From a checkpoint of a small image classifier: arch pvt.
Rows from block 7 of a small image classifier, named by matrix and row number. Rows with one number belong to one neuron. Each number is 500 + 40 x the weight over its row's rms, rounded and kept within 0 to 999. All counts start at 0. Numbers have three digits each.
After each neuron's rows are labels from the 100 images, of 14976, where the neuron reaches its highest value: "place" is the part of the image that holds the peak; "responds to" is what is common among them. Only what is clearly more common there than usual is listed. The data: procedural textures in two colours, tilted and lit.
# fc1: MLP up (model.blocks.7.mlp.fc1.weight, 576x192), inputs 84-111
# fc2: MLP down (model.blocks.7.mlp.fc2.weight, 192x576, transposed), outputs 84-111

fc1.189:495501539517431526446428508434546567492509546500474551485538523577579546511528491487
fc2.189:534467511508495493589446446482487506522443464480487486495477468474413499511510553426
place: centre
responds to: white; ground colour: white; blue; pattern colour: blue

fc1.3:489522516533497507554463443511551532491478504568479527462494418483524435508475393475
fc2.3:494528443552471475453472457497545433479503493533564482504477551496520486534469488530
place: centre
responds to: white; green; ground colour: white; pattern colour: white

fc1.368:499518479478446568483477451491468476489498517449488476545531516488563455499587500436
fc2.368:511526456479583498509528563430484508464495520524502537546488510509530491537512491497
place: centre
responds to: red; ground colour: red

fc1.427:517474494457526527487501532451580507462461494434542489429474518505502487529521489492
fc2.427:541466513448450487467475400485608492433519508529507542488471455490544521476434501563
place: top centre; top right
responds to: black; ground colour: black

fc1.223:482511494512564463506503521488484458487485456501488465447421491499501493442482434434
fc2.223:518540542492479454487450468547490477503563528500495489517535483520528484467486495532
place: bottom centre
responds to: white; brown; pattern colour: white; ground colour: brown

fc1.497:465529498535553556539469630486559433480484511525498548550558543555555549529518490485
fc2.497:476484513563511526559567591538539453518551481498468494596539495474490505492448500534
place: top centre
responds to: black; ground colour: black

fc1.24:478513523493537483481479566427543490461543568508503528468516540483525491454468444462
fc2.24:500560462548484496478501407526456462498511506496500467563529473495474468528514550548
place: top right
responds to: yellow; pattern colour: yellow; black; ground colour: black

fc1.39:506488527527520447531510522559537483553555541504554440516500519461576510446547477408
fc2.39:503506489546556488566519426446533568413513465517523511512486446491571481499522550520
place: top centre
responds to: black; pattern colour: black; purple; ground colour: black

fc1.437:489579538478483478586524520388501490532499604508468448447472566547505455499488505563
fc2.437:514511487530531499505485469544520511540477464550532466529558479509444515505447530432
place: bottom centre
responds to: yellow; purple; pattern colour: yellow; ground colour: purple

fc1.132:582513466500504509447513411501465515470514459548497525474451488543543491505475500509
fc2.132:479508470484537441497483597509499510469470542519533499485448435480486464534466517537
place: centre
responds to: black; ground colour: black

fc1.375:497549511491513507470510490558484534472501487468496479430501460493497435462417525515
fc2.375:524516481410460538463501469519492508567490473461443442480548482445417482465506513481
place: top right
responds to: black; ground colour: black; pink; pattern colour: pink

fc1.80:483496498534495482456497511450560526463525583523508413529478498550538515518553521513
fc2.80:485463522518574481476565479535579504472511528482508546498506410509532499530476455497
place: centre
responds to: yellow; green; pattern colour: green; ground colour: yellow

fc1.209:469568518567499518493569478458514493581469453538535464428521537523534490543529513471
fc2.209:481525542500504486452514420537507451510541524488476474428605492497556574436472463471
place: bottom centre
responds to: black; ground colour: black; blue; pattern colour: blue

fc1.573:445573541520495519564502467511514433397535491555475509440522489476517522504476513506
fc2.573:508481479490498430454489494474447547488462540476511485466598544515493551426520468526
place: top centre
responds to: black; ground colour: black; pattern colour: black

fc1.508:454502485543511500548500516526549464477500525542510530491551469464528548512471512473
fc2.508:521524426471525468445492436475453529562489550446554503521488493490499493475506494458
place: top centre
responds to: black; pattern colour: black; ground colour: black

fc1.215:488471528511516455507510478612547493563452501408520509531499513495454503535472518501
fc2.215:508522421519458549525483468598511455461508457503517526472520500432614488475494494535
place: centre
responds to: white; black; ground colour: white; pattern colour: black

fc1.55:530491472510499537493465508540507489522493437479523505507533479435535488473554503463
fc2.55:498415455551525559597565507509620544436465493481495496511481420475514531579480510486
place: top centre
responds to: purple; ground colour: purple; white; pattern colour: white

fc1.498:462452473476484473482546536425556505529506538462558492476442493532526460473508446502
fc2.498:496536506492527502454497504517518446478378492464469527478449546534547583485448504524
place: middle left
responds to: blue; ground colour: blue; black; ground colour: black

fc1.355:540429475487500503530556447493435555497555540538536557470514461501539526531443497562
fc2.355:473536525508478613517518506606549524545476559510557439566514499492459562572491485491
place: top centre
responds to: brown; ground colour: brown; ground colour: red

fc1.168:470456497448400561462387470476531514526523519512429490556498525475489518560558510559
fc2.168:474398457494582497525641514527515444515510498479515546516504487502453466499505467443
place: middle left
responds to: brown; pattern colour: brown; white; ground colour: brown